From a checkpoint of a small autoregressive pixel model.
Model: 15M parameters, 16-pixel images, norm layernorm.
Data: trained on analogue clock faces, 195000 training examples, 3.5 epochs.
Rows from block 8 of a small autoregressive pixel model, named by matrix and row number. Rows with one number belong to one neuron. Each number is 200 + 40 x the weight over its row's rms, rounded and kept within 0 to 999. All counts start at 0.
Before each neuron's rows are labels from the 100 images, of 14976, where the neuron reaches its highest value: "strongest on" is what is common among them. Only what is clearly more common there than usual is listed. The data: analogue clock faces. In brackets: how many of the 100.
# fc1: MLP up (model.blocks.8.mlp.fc1.weight, 1280x320), inputs 92-137
# fc2: MLP down (model.blocks.8.mlp.fc2.weight, 320x1280, transposed), outputs 92-137

strongest on: hour 12 (27); hour 11 (25)
fc1.501,231,85,208,283,218,140,229,217,206,198,197,215,146,168,184,113,189,235,147,167,198,179,171,261,232,143,199,220,226,178,128,184,210,215,187,238,129,168,243,239,176,195,224,179,262,199
fc2.501,133,277,260,159,186,219,190,174,204,215,132,224,203,252,215,253,232,224,188,217,230,129,243,206,176,215,185,192,162,243,305,226,248,219,197,202,288,195,256,194,273,192,205,181,111,119

strongest on: second hand (98); dark face (68)
fc1.379,94,176,137,216,176,159,236,252,158,154,276,200,251,201,165,186,227,275,199,186,159,213,162,254,220,264,246,268,221,237,187,255,195,164,196,196,172,155,216,178,197,228,234,144,185,197
fc2.379,251,282,236,247,160,238,83,205,271,186,106,137,200,218,195,183,228,134,135,228,181,222,242,216,218,68,137,168,251,190,187,189,202,209,251,194,154,249,198,195,227,184,153,127,175,168

strongest on: second hand (76)
fc1.505,214,225,180,256,274,175,180,266,209,137,177,183,225,179,211,146,174,198,120,201,169,265,215,159,192,127,216,258,204,226,176,244,199,164,179,201,211,258,152,238,201,267,167,229,219,203
fc2.505,149,215,213,182,186,246,224,154,193,203,203,241,179,179,188,248,192,182,258,141,191,192,248,218,182,240,129,145,147,259,188,133,186,228,245,172,224,211,203,135,255,140,226,123,232,149

strongest on: hour 6 (31)
fc1.112,270,261,219,243,151,194,235,173,251,187,277,254,149,193,204,146,202,237,199,150,228,197,213,178,141,214,169,186,107,208,180,161,228,254,289,205,215,262,230,240,203,180,195,171,172,194
fc2.112,156,163,232,158,260,214,175,232,122,242,158,160,215,199,244,196,182,245,210,219,219,230,220,242,256,213,283,223,225,176,184,209,223,215,139,214,136,166,239,114,246,216,181,293,209,212

strongest on: second hand (86)
fc1.530,206,178,116,188,200,194,162,202,159,257,214,231,196,255,113,227,214,204,258,203,210,219,205,218,169,153,143,238,221,184,206,230,174,186,238,141,136,195,200,228,234,173,214,284,216,158
fc2.530,170,112,240,186,134,264,183,212,155,196,110,141,169,281,189,192,152,154,185,196,201,175,166,71,205,252,221,194,167,161,173,188,220,191,166,230,314,181,249,214,190,197,203,191,245,227

strongest on: hour 12 (27)
fc1.420,209,242,176,210,287,186,126,218,130,106,172,252,184,192,173,177,284,170,174,170,181,215,182,244,148,227,229,267,179,168,186,146,176,186,187,243,232,216,175,160,149,245,178,214,189,248
fc2.420,182,194,159,196,203,221,219,200,263,289,227,160,202,243,206,267,210,221,179,242,196,167,159,159,273,209,192,141,198,229,262,196,215,244,160,177,212,308,209,189,210,206,262,192,233,222

strongest on: hour 12 (37); minute hand past 12 (25); minutes: 0 to 4 (25)
fc1.727,207,156,186,201,231,233,211,286,163,218,108,166,251,153,169,216,265,142,180,132,256,112,186,282,198,178,196,189,142,194,155,220,160,182,243,202,212,245,226,170,162,195,166,205,248,235
fc2.727,216,226,151,265,218,181,204,133,248,214,293,219,193,231,183,210,237,257,176,176,157,236,168,140,248,287,153,164,208,230,202,185,227,196,132,174,226,195,143,189,182,267,275,232,168,211

strongest on: dark face (76); second hand (69)
fc1.261,215,199,174,207,244,154,236,226,197,273,212,193,311,172,220,195,213,203,248,184,202,212,129,261,240,173,135,232,165,135,137,231,137,124,175,146,176,215,218,193,171,193,210,245,160,165
fc2.261,206,118,248,167,195,197,189,175,178,206,73,122,209,245,182,215,186,158,228,176,256,210,245,266,211,154,217,189,153,252,243,202,281,172,228,223,210,194,161,163,235,169,136,217,194,210

strongest on: four ticks (52)
fc1.393,197,151,253,246,187,159,267,179,295,227,186,144,157,213,177,175,194,121,249,190,267,168,221,188,236,236,218,221,183,191,245,171,196,185,154,207,232,171,151,198,99,223,139,247,193,170
fc2.393,250,187,215,135,202,218,149,261,147,147,190,226,225,182,231,185,238,263,132,208,151,274,218,192,156,153,179,196,196,239,194,219,129,196,256,216,222,198,252,198,294,147,196,146,196,172

strongest on: dark face (91)
fc1.477,195,220,241,162,157,170,191,206,274,179,168,275,173,230,41,211,181,256,231,184,185,176,218,236,181,203,217,203,222,236,177,175,255,191,180,148,278,234,134,219,185,164,196,231,173,165
fc2.477,176,151,233,185,221,266,253,253,206,212,199,218,287,189,193,183,290,189,229,235,186,162,211,151,199,197,171,249,172,272,177,286,215,164,224,172,243,145,203,254,216,176,256,220,131,168

strongest on: second hand (87)
fc1.244,109,179,221,188,184,228,225,135,150,252,220,193,163,242,201,216,175,162,258,191,235,259,140,212,218,250,293,192,187,205,228,224,168,110,170,193,239,205,260,195,236,198,272,198,107,245
fc2.244,230,176,322,227,236,238,168,258,221,174,166,230,184,184,223,195,171,259,161,254,178,147,220,157,175,120,131,242,134,193,155,233,195,218,231,171,164,219,160,134,210,147,133,293,237,208

strongest on: second hand (66)
fc1.515,169,191,216,232,271,195,200,180,244,271,119,209,172,237,235,245,169,187,187,159,207,156,207,239,188,193,204,131,229,169,201,158,208,189,220,193,209,194,118,231,162,143,180,254,172,155
fc2.515,232,190,255,184,155,198,221,194,171,100,213,229,199,186,202,255,235,240,153,246,252,232,193,157,225,233,142,227,200,186,123,255,208,226,174,199,222,216,237,202,221,254,212,157,237,233

strongest on: second hand (65)
fc1.396,193,261,182,156,198,179,178,260,246,235,223,177,180,228,192,190,180,283,167,155,135,243,173,139,230,244,185,220,242,251,222,192,167,163,249,217,230,158,158,222,231,216,233,144,183,198
fc2.396,207,108,243,241,172,230,190,196,178,235,153,158,222,156,171,252,197,125,218,275,176,243,224,202,237,118,188,208,185,195,205,204,235,162,113,158,187,184,173,196,223,236,204,227,221,202